{"num_experts": 8, "shared_expert": false, "layers": 8, "max_precond_dim": 1024, "batch_size": 512}
Rows from block 5 of a small multi-label image tagger, named by matrix and row number. Rows with one number within an expert belong to one neuron, the router's apart. Each number is 128 + 32 x the weight over its row's rms, rounded and kept within 0 to 255. All counts start at 0.
Before each expert's rows are labels from the 100 images, of 14848, where the router gives the expert most weight on average: "strongest on" is what is common among them. Only what is clearly more common there than usual is listed. The data: abstract colour fields from 500 small random pattern networks.
# router: router (model.blocks.5.mlp.router.weight, 8x256, trained with AdamW), inputs 192-223
# up: expert up (model.blocks.5.mlp.up, 8x64x256), inputs 192-223
# down: expert down (model.blocks.5.mlp.down, 8x256x64, transposed), outputs 192-223

# expert 2
strongest on: mostly green
router.2 [136 135 107 145 131 112 145  98 133 108 177 121  86 129 112 106 150 128  77 142 142  75 170 200 125 136  64 106 151  86 123 121]
up.0 [110 130 163  94 133  91 117 203 125 157 173 145  83  62 122  90 128  88 118 161  77  71  86 129  93 128 171 104 127 139 202  82]
down.0 [122 105 141 112 131 168 106 200  92  75  61 110 137 144 104  97 110 118 110 131 163 153 149 133 122  72  87 104 128  82 151 138]
up.1 [132 203 174  87 145 159 165 152 224 204 139 138 205 106 193 124 186  82 108 144 165  93 139 113 140 139 115 115 110 144  92 101]
down.1 [ 53  67  96 105  96 130 151 202 127 105  96 110  89 144 130 218 160 132 154  75 146 140  68 114 140 145 140 121  61 117 118  92]
up.2 [140  97 127 169 115 107 165 101 109 144 107 126 127 180 163 117 100  97 106 118 110  75 136 132  92 162 138 112  95 144  36 128]
down.2 [130 173 107 151 157  73 139 130 100 163 100 149 143  86 157 150  86 162 135 138 188 120 173  99 121 133  88 157 150 117 120 121]
up.3 [104 120 146 134 182 139 152 177 153 210 123 133  85 106 167 156 142 130 120 116  50  20 108  87 199  97 112 161 119 128 130 156]
down.3 [110 120 129 205 151 187 134 111 173  88  77 146 113 177 190  78 107 131 162 147 103 147 112 128 154 151 101 147 117 111 143 162]
up.4 [ 98 116 144  85 164 131 174 109 180 184 139 116 108 129 142 195 129 116 104 105 114 119 174 124 124 187 119 116 111  71  84 129]
down.4 [102 113 125 145 145 100  95 118 136 159 127 136 128 110 161 174 110 167 130 144 171 168  62 144 126 172  93 151 117  90 147  47]
up.5 [121 101 157 137 192  88 152 166 126  96 169 128 136 152 172 142  78 153 142  96 128 106  17  79 156 120 107 184 128 151 155 126]
down.5 [106 141  81 153 130 160 199 104 134  67 144 158 138 134 193 155 124 127 170 133  87 163 108 117 142 130 147 200 126 114 107  91]
up.6 [130  94 137  91 100 115 180 100 104 125  77 123 133 143 159 125 107 150 136 167 131  93 126 106 120 155 120  70 139 137  86 167]
down.6 [137 134 159 100 153 188  98 152 121 166 128  83 138 117  99 142 164 113 152  82 119 177  92 184  98 122 166 172 131 150 123 104]
up.7 [ 70 102 145 165 177 118 157  97 115 161 104 104 126 204 117 137 118 101 126  99 102 134 109 110  70 139 133 148  94 120 145 115]
down.7 [109  87 114  48  87 131  85 106  96  82  75 168 109  85 180 183 104 111 146 104  42 123 141 125 129 107 155 100  96  96 121  72]
up.8 [117  81 150 106 117  73 162 156  91 129 112  83  95  55 166 183  56 160 133 132  63 117 112 145 117 168 134 168  97 164 153 193]
down.8 [126  88 173 186 165  53 116 148 108 141 160  77 129 145 127 175  68 144 183  87 143 102 102 141 118 124  81  91  94 118 140  64]
up.9 [148 182 160 160 170 155 144  41 210 140 104 218 102 171 167 194 129 113 164 105 105 109 133  90 154 173 105 110 121 163 117  84]
down.9 [202 112 105 110 131 102 174 116  81 133 113  75 158 128 156 146 133 103 136 108 129 161 136 113 189 126 154 171 126 123 158 146]
up.10 [125 138  85 139 158 123 150 187 124 153  58 159 136 109 121 131  81  78 144  64 146 112  70 102 122 107 146  83 108 118  92 139]
down.10 [109 162 160 172 104 145 135 163 135 135 188 145  99 173 151 124 143 139 139  90 152 156 178 174 114 145 163 109 135 136  66 145]
up.11 [ 98 115 159 153 139  97 162 154 191 175  89 124  85 170 123  82  91 124  76  96 185 131 141  96 121 112 109 114 124 117  72 145]
down.11 [182 166 221 119  90 127 152 154 146 111 120 103 176 128  85 115 137 116 113 104 169 116 132 163 114 118 188 135 145 156 200 112]
up.12 [112 173 157 149 190 139 105  95 114 131 135 195 170  93 155 125 147 109 141 103 154  69 182 120 160 147 164  46 118 102  93 180]
down.12 [ 96  60 139 139 109 106 153 156 118 105 119 135 136 115 106 105 115 178 141 186 153 130 137 142  82 131 136  98 112  79 191 119]
up.13 [ 75 113 138 168 145 119 102 112 137 161 163 134 145 172 148 148 133 136 180  79 123 160  73 150 160 143 120 154 111  90  58  63]
down.13 [ 90 115 166 128 150 200  98 145 142  70  69 102 107 172 171 170 112 112 185 116 131 113 112  83 113 138  71  83 159 164 123  78]
up.14 [ 88  94 187 167 140  56 192 175 162 106 120 131 155 117 136 145 123 162 143 137 107 113 131 110 134 136 196 109  75 117 102 107]
down.14 [153 134 120 148 146 141 120 118 153 180 100 125  65 146 103 107 196 134 166 194  84 115 179 126 111 146 158 103  89 137 142 142]
up.15 [130 122 166 183 166  93 149 141 153 130 164 162 103 125 132 124 123 157  94 137 122  72 107 127 158 134 120 165 149 195 120 136]
down.15 [132 121 107 130 127 106 128 147 135 139 106 115 119  97  84 172 153 105 116 105 130  85 164  93 167 130 115 134  98 138  87  93]
up.16 [ 94 140 116 105  90  61 152 119 147 108 103 146 162 143 171 114 151  95 147  82  95  80 129 138 170  83 122  76 123 153 126  63]
down.16 [ 98 113 139 149 197 132 138 179 124 171 110 115  90 177 132 110 164 139 143 205 127 128  29 103 102 157 100 140  99 111 139 131]
up.17 [145 125  98  95 161 141 117 138 112  67 119 133 102 150 105  94 243 109 137 104 164 114 108 123 177  84  96 108 123 153 133 152]
down.17 [139 178 121 152 127 121 207 105 145 151 163 106 183 117 174 112 155 138  71 114 103 133 129 143 134 163 108 156 144 152 127 177]

# expert 0
strongest on: mostly blue; smooth
router.0 [158 143 115  79 126 149 117  79 119  98  79 160 133 123 148 199 126 149 140 130  90 142 116  98 140 131 126 145 174 149  92 106]
up.0 [174 149 149 194 142 187 169 169 141 184 154 165 163 142 122 170 128 152 105 114 154 135 101  80 133 101 111 153 121 149 162  84]
down.0 [ 45 125 139  94 112 131 139 138  92 154 104 173 146 112 100 164 141  91 139 134 164 130 177 112 136 112  94 172 176 133 148 146]
up.1 [137 138 139  93  63 112  90 134  85 108 140 144  86 140 137 151 160  44 126 105 162  68 141 148 104 141 136 115 107  92 157 145]
down.1 [114 123 105 101 162 113 160 124 107 165  81 117  85 159 137 111 103  77 143 118 126  77 135 132 184 132  73 180 120 105 122 138]
up.2 [ 81  97 110 159 100 127  74 118 142 115 131 172 162 133 121 147 101 118  93  91 124  85 107 122 115 114 138 138 147 137 147 201]
down.2 [165 117 151 180 139 118  93 137 126 119 117 175 128  84  66  71 150 138 111 188 166 101 149 124 105 100 109 118 132 134 154 150]
up.3 [146 141 109 206 136 153  84 116 133 222 151  96 125  96 154 129 131 103  77 118 134 149  97 152 164 185 153 179 121 101 158 178]
down.3 [123 116  66  91 158 143 100 132  80 176 116 103 113 137 176  73 181 138 125 190 144 157 131 137  62 168 105 103 122 108 140 168]
up.4 [118 111 155 144 140 152 100 155 111 133  99 125  85 210 112 146  98  95 126 134 140 152 116 149  86 158 158 116  86  67 153 191]
down.4 [158 102 142 148 131 116  70 110 146 121  88 114 149 111 115  77 154 138 136 174 116 106 121  91  65 127 126 132 176 125 140 156]
up.5 [ 75  97  91 158 179 107 127 150 148 144  84 101  91  94  87 132  80 167 124  61 112 134  69 112  91 139 160 153  92  70 142 134]
down.5 [113 156 126 149 167 165  98 122 173 174  93 161 100 118 156 147 137 179 136 109 121 121 171  86 148 166 117 162 123 139 104 109]
up.6 [129 133 138 130 109 181  93 118 174  77 138 134 182  89 185 128  66  87 117 101 178 121 175 195  85 122 125  82  96 153 110  86]
down.6 [184 155 171 148  68 158 193 138  82 115 140 125 110 149 126 166 119 151 168  99 131 117 113  93 134  89 137 166 166 172  74 105]
up.7 [159 109 146 114  94 123 126 141 142 128 135 112 134  82 121 130  87  95 146 178 110 202 133 147 134 155 156 143  69 151  58 123]
down.7 [100 103 139 206 134  93 121 142 173  82 104 139 109 136  70 157  65  53 163 123 107 157 129 149 176 105 135 194 144 131  97  96]
up.8 [ 86 115 104 219 124  82 151 118 174 117 157 146 136 166 169 115  64 146 119 148 164  78 145 104  96 122 132 123 104 139 147 109]
down.8 [159 153 152 148  97  98 175 130 158 128 117 188 157 114 124 114 152 120 114 135 155 116 162  63 142 130 152 159 181 169  99 127]
up.9 [133 142 163  90 104  97 119 114 168 142 142  84 102 100 145 140 158 102 127 106 130 110 132 168  99 104 119 138 108 136  87 133]
down.9 [154 105 136 148 107 132 136  97  91 132 120  79  76  96 182 148 170 111 132  64  57 127 208 148 135 146 127 138 133 190 130 210]
up.10 [113  88 181 133  37  97  46 145 155  89 135  88 140 196 119 169 144 150 107 132  83 157 137 122  67 174 225 130  77 114 125  94]
down.10 [ 82 104 112  90 126 121 147 113 126 146 132 137 126 207 113  83 109 113  73 134 136 131  93  93 188 131  82  77 114 147  65 158]
up.11 [101 127  73 121 135 148 127 144 142 147 144 155 102 134 170  86 118  80 133 119 106 104 114 167  82  87 146 104 103  85  61 131]
down.11 [164 165 118 161  86 128 149 120 115 141 127 117 181  94 103 171  29  81 110 105 182 169 155 164 111 158 107 120 130 132  84 132]
up.12 [130 113 158 171  96 124 124 164 182 161 123  56 158 144  94 116 119 116  97 118 129  95 141 168  95  93 161  99  95 126 134 145]
down.12 [131 166 106 186 169 118 169 120 162 121 159 163 144 117  82 139  84 120 104  72 107 133 138 135 150  86 127 171 146 175 134 100]
up.13 [119 112 169 110 113 150 150 189 193 131 160  56 101 137 165 123 120 144 130 111 180 125 122 165 155 164 131 106  70 138 136 194]
down.13 [175 149 172 142 142  88 136 208  92 146 130 160  99 155 123 119 145 108 123 109 153 126 185 124 126 105 131 107 130 147  96 180]
up.14 [166  69 106 114 178 193 124 153 108 114 143 118  92 129  70 172 113 123 117 148 116 106  77 135  98 228 177  87  96 181 146  46]
down.14 [112 108 107 127 107 130 107 114 133 107 147 135 151 205 134 165 139 185 139 134 141 210  76 167 100 130  92 102 159 141 203  91]
up.15 [130 159 161 121 130 109 157  91 192 169 166 104 189  98 148 149  76  98 134  97  91  71 136 119  71 182 128 129  91 138 101 117]
down.15 [ 83  99  87 154 145 109 129 124  93 129 123 121  54 117 145 139  97 121 136 130 172  94 109 104 149 176  65 211 154 102 119 147]
up.16 [107 160 128 159  78 124 116 216 175 157 166 103 186 131  92 175 132 137 121 184 173  96 118 165 113 162 121 150  94 135 136 162]
down.16 [152 136 157 146 100 121 166 138 102  42  80 168 126 122 169 144  98 131 145 118 160 109 151 105 168 165 158 153 157 154 120 148]
up.17 [ 99  97 195 145 123  95 172 138 134 183 125  86 106  51 132  91 121 103 118 109 112  93 116 126 146 150 143  93 116 174 184 137]
down.17 [126  85 106 142 155  92 133 133  98  93  83 181 137 128 133  74 111 134 131  39 110 101 117 103 110 141 144 136 149  93 129 104]

# expert 4
strongest on: bright; mostly red
router.4 [181 105 104 137 145 183 134 164 152 130  87  99 128 116  55  99 187 177  76  87  85 112 125 128 153 129 183 163  90 137 146 162]
up.0 [135  95 125 178 132 110 118 157 126 163 142 122 133 123 143 168  59 129 159 110 176 131  98 150 125 152  97 159 102 145 118 147]
down.0 [209 154 156 150 133 172  45 124  91  81 131 149 126 171  52 158 152 113 165 161 184 106 151  55  79  90 145 124 118 193 110  82]
up.1 [144 147 153 106 113  92 125 120 170 143 135 159 154  98  50 155 134 111  79 141 147  98 173 189 105 129 116 176  99 186 139  77]
down.1 [184 185 129  96 164 132  89 107 111 142 135 142 131 106 110 131 125 127 119 134 153 125  98 112  63 130 149 162 160 107 146 144]
up.2 [162 150 172 103  94  90 129 109  82  84 153  90 110 103 110  99  68 102 130 120 101 201 118 159  84 107 151 148 113 180 136 100]
down.2 [ 69 121 160  49 102 114 120 161 103  99 117 121 121  73  82 135 172  96  83 189  97 144 134 148 131  86 142 131 189 119 122 188]
up.3 [ 86 133 110 150 128 123 151 110 134 101 158 139 106 117  94 155 104 101 124  75 175  87 134  69 180 145 118 146 162 195 174 148]
down.3 [101  60  99  93 152  88 108 137 132  36  92  98 160 153 101  80  97 135 152 153 139  62 131 107 138  88  93 128  91 131  84 150]
up.4 [136 111 132 141 180 106 145  66 130 120 180 164 125  76 101 198  96 133 128 107 113 130  52 195  96 152 136 160 159 116 129 161]
down.4 [ 93 104  46 106 109 142 114 132  86 119  78 150 105 130 126 171 116 114 132 165 138 101 100  88 154 126 107  94 112 133 167  75]
up.5 [ 96 197 123 108  80  82 159 109  77 114 136 138 157 143 112 139 131 145 107 127 106  89 179 154 132  91 111  88 152 104  61 122]
down.5 [ 96  84  81 124 141 115 101 106  99  90 137 101  80  90 108  98 155 145 106 175 126 142  97 123  92 162 111 142 153 101 139 161]
up.6 [115  99 201 123 149 130 187 157 137 125 136 187 159 190 109 190 146 106 150 142 155 139 144 136 180 116  77 126 216  97 154 119]
down.6 [157 104 123 115 118 109 168 118 142 133 159 143 166 147 164  88 121 152  78  79  88  91 127 112 138 106 168 165 102 120 120 115]
up.7 [102  72  91 147 176  93 134 121 123 123 130 121 153 103  95 141 117 162 155 117 114 122 140 152 201 103 113 151 145  78 145 127]
down.7 [145 172 141 105 145 182 170 117 140 124 108  72  97 157 142 137  80 129 133 131 129 158 147 170  94 160 165 171 118 167 115 108]
up.8 [ 79 113 112 130 128 136 153 168 133 111 112 155 185 159 120 151 119 103 155  74 107 149 119 144 139  91 104  91  81 162 182  88]
down.8 [ 98 137 102 145 180 141 202 119 152 186 188  98 174 127 121 162 178  82  96 167 119 152 156 161 153 161 116  66 144 161 137 100]
up.9 [136 156 161 212 139 100 114  73 165 105 185 119 139 176 132 162 116  86 110 147 144  89 214 110 100  95 109 113 167 158 153 137]
down.9 [114 122  76 127 154 201 125 154 134 147 137 158  96 179 145 134 113 103 148 162 123  70 104  73 173 111 167 117  99 144 131 133]
up.10 [153  66 178 159 123  96  56 163  95  72 112 156 124 173 113 136 106  65 202 147 172 170  82 162 185 107 133  99 159 120 134  80]
down.10 [170 113 142 115 106  80 175 110 106 169  97 122 196 113 151 153 153 172 158 103  98 121 169 154 164 100 156 137 105 115 101 127]
up.11 [131 111 167 220 132 123 115  73 157  97 168 130 148 160  76 145 148 143 108 151  53 123 114 108 135 167 151 123 154 140 136 154]
down.11 [ 73  72 147 156  97 128 150 101 155 108 162 121 129 179 113 172  92 132 156 144 194 187  96 127 101 183  83 108 152  74 146 107]
up.12 [ 96 121 136 126 155  67 151 125  83 110 115 173 135 140 159 154 139 116 173  98 211 162 170 137 149 108  76  98 125 102 131 122]
down.12 [155 136  68 129 172  97 121 178  93 113 146 112 135 103  99  90 105  85 157  91 117  94 179 163 136 116 136  93 108 144  56  98]
up.13 [103  95 167 157  98 101 161  94  50 145 151 131 175  60 140 126  94 132 158  81 123 194 117 106 175 187  92 132  88 117 153 117]
down.13 [122 172 157  84 113 105 120 195 158 173 134 141 138  74 107 118 140 136  96 137 163 148  92 192  87 120 156 123 127  83 130 147]
up.14 [116 162  97 192 137 113 136 145 142 134 118 185 119 183 153 122 149 169 148 134 129 124 218 139 136 125  96  97 127 147 125  96]
down.14 [139 143  82 106 123 108  79  94 106  97 170 114  98  98 152  96 191 171 125 186  55  75 149  98  88 171 149 121  85 160 150 170]
up.15 [ 71 191 147  99 177 136 135  86 104 146 182 176 124 100 203 112 119 155 141 125 101 108 132 175 175  54  93 167 170 124 162 122]
down.15 [ 73 147 127  70 127  88 174 185 115 118  99 113 140 168  84 113  86 107 114 147 164  76 107 149  58  85 177 118  81 143 142 125]
up.16 [110 206 178 131 130 122 195 129 158 127 157 137 184 137 118 163 106 140 133 118 182 106 179 113 168 146  65  86  73 138 174 131]
down.16 [192 116 171  95 111 185 120 141 147 123 126  93  98 138  62 121 174 135 140  94 132 124 136 146 145  87 127 111 106 143 103 159]
up.17 [120  67 124 105 142  81 165 130 112 115 160 172 143 141 146 181  70 161 129 139 187 160 152 151 129 115  93 138 126 175  75 130]
down.17 [104 104 135 148 184  84 120 128  98  88 125 143 161 103 148 100 101 109 110 152 104  81 170 112 170 147 127 155  73 128 140 163]

# expert 3
strongest on: mostly green; smooth; dark
router.3 [108  82 110  99 154  63 121 119  95 110 192  78 102  97 133 119  72 100 169 169 147 133  90 147 148 112  93 104 140 121 146 123]
up.0 [124 150 172 119 113 116 146 136 145 123 114 193 107 202 119 150 163  84 125  50 119  96 141  94 166 172 110 158 128 194 119 115]
down.0 [ 91  90 150 148 116  69 180 163  80 123 178  87 162 134 128 126  76 106 125 129 184 104 109 174 143 151 144 143 103  74 156 155]
up.1 [125 181 160 145 158 172 110 120 129  92 102 205 128 120 145 157 100 204 114 145 129 110 129 125 110 131 164 100 165 136  99 130]
down.1 [118  73 105  92 150 143 159 124 100 178 145 110 127 116 141 152 134 133  94 126 121 122  85  99 103 193 126  98 136  89 110 135]
up.2 [130 120 152 118 119 115 103 125 132 142 108 115 134 100 113 101 101 100 111 158 156 151 132 122 123 145  90  94 110 114 114 123]
down.2 [170 113 126  67  72 127 110 189  81 140 155 153 154 187 155 134 182  39 130 139  78 158 122 152  97  70  86 113 108 102 149 102]
up.3 [148 165 197 128 144 201 137 130 139 104  92 181 150 122  66 124 136  86 109 162 158 156 126 124 145 156  56 148 105 108 155  80]
down.3 [133 146 135 132  87  87 158 134  74 144 102 140 100  88 187 133  50 143 130 133 153 188 132 125 142 107 107 142 128 119 118 123]
up.4 [132 162 146 140 112 141 181 134 150 219  74 116 140 112 159 117 149 123 102 113  86  90 131 121 135 142 118 178  92 188 130 164]
down.4 [130 107 158 137 125 137  98 102 111 157  97 176 105 117 143 119 123 134  87 153 135 122  88 120 140 139 115 106 158 123 150 150]
up.5 [118 106 177 189 131 112 144 124 178 139  96 141 130 102 103  86 116 140  79 113 114  87  81 147  98 115 118 124 138 195 172 114]
down.5 [120 106 151  89 152  90 155 175 131 117 129 134 168 123 115 123 115 116  97  85 145 174  60 190 172 130 136 162 178 142 140  92]
up.6 [ 96 195 177 140 105 111 214 210 188 145 114 121 134  77 131 141  79  85  97  79 123  90 171 129 102  88 153 150 153 132 114 155]
down.6 [143 104 134  80 111 193 134 169  99  72  97  84  91 107  89 119 171  91 136 148  66  52 170 190 102 148 179  80  81 173 134 109]
up.7 [149 114  87 163 163  93 124 178 105 103 120  96 157 122 146 169 112 121 121 101  78 164 121 123 100 146 124 164 156 156 122 155]
down.7 [101 142 108 121 181 146 154 122 131 150 109 126 148 148 124 105  82 117 126 127 149  83 115  92 127  87  96 142 133 123 153 135]
up.8 [115 191 183 115 131 120 159 141 141 179 167 148 158 104 118  83 108  75  93 119 125  79 137 153 150 140 171 143 140 145  79 150]
down.8 [112 158 112  86 184 132 166 120 117 126  89 172  57 150 195 164 108 145 119 172 146 154 159 109 144  90 125 151  78  99 210 115]
up.9 [ 99 104 147 185 195 127 120 123 118 140  67 128 104 111 100 130  95 130 146 131 143  88  73  95 123 147 119 152  73 147  89 136]
down.9 [151 103 119 157 169 118 117 132 138  92  55 142 111  76 115 196  91 135 168 137 139 163 149  74 134  98 163 163 163 162 138 100]
up.10 [157 121 110 124 175 126 138  93 178 139 127 141 161 101  72 126 104 145  56 131  76 102 177  91  93 125 175  76 113 135 121 166]
down.10 [ 77  83 123 186 188  55 149 157  88 191 131 111 111 114 132 120  50 157 152 110 106 128 133 129  62 115 147  94 110  82 161 169]
up.11 [162 122 111  94 125 116 146 170 161 117 136 206  99 115 116 145 112 116 107  87 128  89 141 162 122 123 141  82 158 115  61 152]
down.11 [145 159  82 116 147 110 164 121 120 158 106  95 113 130 183 120  60 126 154 176 125 121 148 137 142 166  65 121  94 149 170 172]
up.12 [147 175 129 141 193 129 172 162 160 126  99 201 158 165 123 114  83 163 111  90 117 129 150 123 133 109 166 133 125  67 136 148]
down.12 [120 170 113 177 159 132 168 118 150 120 138 158 104 148 151 116  99 132 142  94 215 136  99 115 164 166 152 146 106 149 124 145]
up.13 [116 191 141 144 109 182 138 121 186 146 128  83 154  97 112  95 136 137  79 123 107 131 201 145 136 111 173 106 136 149  95 144]
down.13 [ 59 135 109 169  51 114 165 164 132 151 158 175  85 104 119 136  99 177 156  57 129 121 168 158 132 180 117 127 145  97 127 147]
up.14 [100 154 122 181  86 122 175 182 143 127 152 169 129 109 106 116 106 154  86  71  96 102 113 114 157 134 153 134 140 175 157 118]
down.14 [127 118 120 150 111 115 167 122 168 122 137  85 193 164 122 207 172  97 113  71 134 146 127 154 152 122 147 121 124 182 110 112]
up.15 [150  99  79 135 119 187 104  58 182 111 101 165  93 145 126  82 109 111 111 126 132  96 177 109 185 154 145  85 146 131  79 160]
down.15 [106 178 104 156 169 125 178 143 111  92 111 127 105 178 186 122 161 170 190 119 117 211 126  94  97 182 147 140  81 114 133 122]
up.16 [176 139 117 131 137 109 166 104 107 119 121 130 171 125 133 184 162 115 120 116  54 157 144 118 180 179 155 192 117 150 107 108]
down.16 [161 109 133 163 172 154 136 128 165 131 115 142  98 162 146 140 150 126 114  94 120 109 100  89 173 131 119  93 152 158 136 160]
up.17 [135 152 153 157  95 192 125 174  94 140 129 175 160  82 115 132  99 103 157  58 110 134 125 105 151 142 142 159 125 145  91  94]
down.17 [116 128 114  70 105 144 117 109  65 131  90 122 162 140 139 133  89 167 143 121  96 190 148 161 115 144 102 140 103 133 135 187]

# expert 6
strongest on: mostly red; smooth
router.6 [186 117 100 112 112 164 145 165 137 140 121 123 158 176 127 101  84  55  94 119 197 135 110 149 167 105 139 126  41 165 139 127]
up.0 [103 165 163 111  82  96 108 148 100 103 136 207  68 111 137 133 146 115 105 135 108 149 130 158 148 121 104 137  93 151 147 108]
down.0 [153 113 125  85  97  74 132 125 135 124 122 108 132  73 114 116 169 145  93 175 128  83 103 109  57 100 142 118 173  82 156  83]
up.1 [128  98 113 169 100 119 147  87 136 126 188 177 140 127 159 163 119 137 104 139 102  93 159 183 144 149 137  94 148 146 107 119]
down.1 [168 123 102 135 107 115 103 131  89 126 176  83 131 135  75 112 131 102  84 180 151 121 111 162 162 100 161 163 146 197 139 132]
up.2 [160 146 129 158 182 100 138 123  77  96 115 156 108 143 123 151 172 123 139  63 179 143 130  64 105 178 135 132 148 116 143 137]
down.2 [123 127 154 111 124 159 109 115 111 135 186 111 169 112 150 156 144 144  98 185  99 123 101 105 148 160 125 154 165  70 130 131]
up.3 [ 83 184 144 150 125 100 102 116 120 139 190 170  99 122 140 125 103 111  59 128 200 162 133 142 167 135  68 113 170 121 136 168]
down.3 [145 103 105  89 137 103 145 153  43 128 130 160 132 103 125 110 105 136 153 154  99 100 135 122  81 141  94 139 159 170 101 118]
up.4 [142 185 147 220 112 135  96  99 102 148 127 171 126  70 122 117 173 119 162 128  70 134 146  90 173 178 111 157 134 104 148  87]
down.4 [106 154  72 132 119 171 155 172 132  90 162 143  95 102 132 151  88 174  97 101  78 146  87 123  97 103 106 155 110 135 111 136]
up.5 [150 136 147 151 180 171 197 100 177  62 160 149 155 148 108 147 153 108 121 151  47 174 141 152 113 144 155 165 155 117 116  87]
down.5 [162 147 102  38 101 139  75 147 115 124 100 113 175 117  84 153 151 105 162 119 125 106 103 148 123 132 113 178 142 126  93 127]
up.6 [118 140  94 156 144 145 101  58 128 104 101 173 129 117  81 120 144 113 163  93 122 158 122  88  98 102 126 149 126 142 147 126]
down.6 [109 148 131  88 150  96 197  83 129 123 112  92  68 172 219 154 158 126 151 117  60 108 144  74 110 144 112 106 123  76 170 146]
up.7 [103 167 103 142 126 121 146  96 141  76 150 163 109 105 117 115 147 172 145  74  76 131 196  97 127 127 143 146 112 151  93 114]
down.7 [161 143 126 172 128 163  93 134 127 143  75 129 159  46 119 134  67 135 181 153 100 112 161 114  46  99 162 128  98 165 126  83]
up.8 [ 97 110 159 193 160 107 174  80 198 130 125 136  87 115 152 118 147 144 134 181  94 137 143 126 128 149 152 136 187  66 115 161]
down.8 [ 95  48 112 117 114 100 157 119 136 104  87 178 114 122 139  83 150 141 131 129 163  89 141  91  76  66 165 106  95 108 199  86]
up.9 [145  99 145 175 184 100 142 139 150 193 193  97  97 120  54 109 112 136 114 172 130 183 114 148 151 183 112 108 157  98 168 118]
down.9 [152 120 159  98 160 133 130  56 162 150 140 101 150 138 131 138 134 179 107 149 141 145 137 156 177 132  86 185 139 140  98 133]
up.10 [127 184 149 175 119 135  93 103 140 129  61 159 100 140 165  85 107 101 164 152 169 102  59  77 169 111  45 133 124 131 186 121]
down.10 [128 145  99 141 134 165 163 101 105  94  29 124 136 180 100 135 107 165 113  98 151 147 136  57 107 118 128 120 157 164 123  97]
up.11 [104 141 137 104 128  85 182 145  72  74  80 154 117 164 183 186  65  95 196  82 165 158 130 126 204 106  53 133 135 135 123  89]
down.11 [131  98 148 121 102 139  73 162  72 109 127 100  66 136  97 131 118  82 159 114 104  96  92 146 119 100 148 147 140 203 144 161]
up.12 [144 116 137 129 137 152 134 121 155 112  85 151  74 124  96 148 166 119 128  86 138 200 101 175 148 134 106  92 150 126 138  93]
down.12 [180  72 111  86  96  89 186 118  64 112 144  91 160  55 167 144  94 116 142 197 147 117 215 134 120 163 167 162 138 163 131 103]
up.13 [110 126 178 109 139 128 125 145 170 123 154  98  93 111 129 226 124 137 155 124 105  87 135 101 102 157 162 145 111 170  98 168]
down.13 [161 109 108 116 110  93 144 173  72 119 108 187 160 122  87 118 125 152 182 137 147 157  88 160 137  99 155 141  96 105 142 130]
up.14 [117  90 136 105 166  59 117 121 198 151 100 108 132 115 127 114 204 145 144 106 172 140 177 119 108 131 105  77  84  80 141 104]
down.14 [134 149 111 121 131 159 111  97 153 117 135 149 132 146 150 105 146 123  96 126  90  92 210 113 122 107 123  89  93  54 139 129]
up.15 [106 123 132 163 129  92  75 134 173  69 114 154 134  93  83 117 156 114 134 130 149 149  85 129 152 105 109 178 173  73 201 152]
down.15 [176  91 147 116 155 115 168 153 149 162 124 139 191  77 144 161 152 142 110 145 143 139  91  92 177 165 141 162 154 128 174 142]
up.16 [115 184 103 118 196 119 111 156 107 143  92 162  67  88 104 166 148 220 115 106 110 162 124 128 119 164 124  88 154  67 147  67]
down.16 [118 133 134 153 111 164  96 101  88 148 136 130 137 168 134 170 123 104 181 147 140 158  89 148  56 110  89 148 110 166 149 101]
up.17 [108 162 166 130 149 152 133  66 110 113 178 140  75 105 144 108 148 101 134 134  94 188 124 138 183 103 108 166 107 139 157 100]
down.17 [114 110  85 194  96  72 170 160  84 132 160 114 135 106 101 127  92 121 159 161 179 132 166 137  91 127 133  66 119  78 100 100]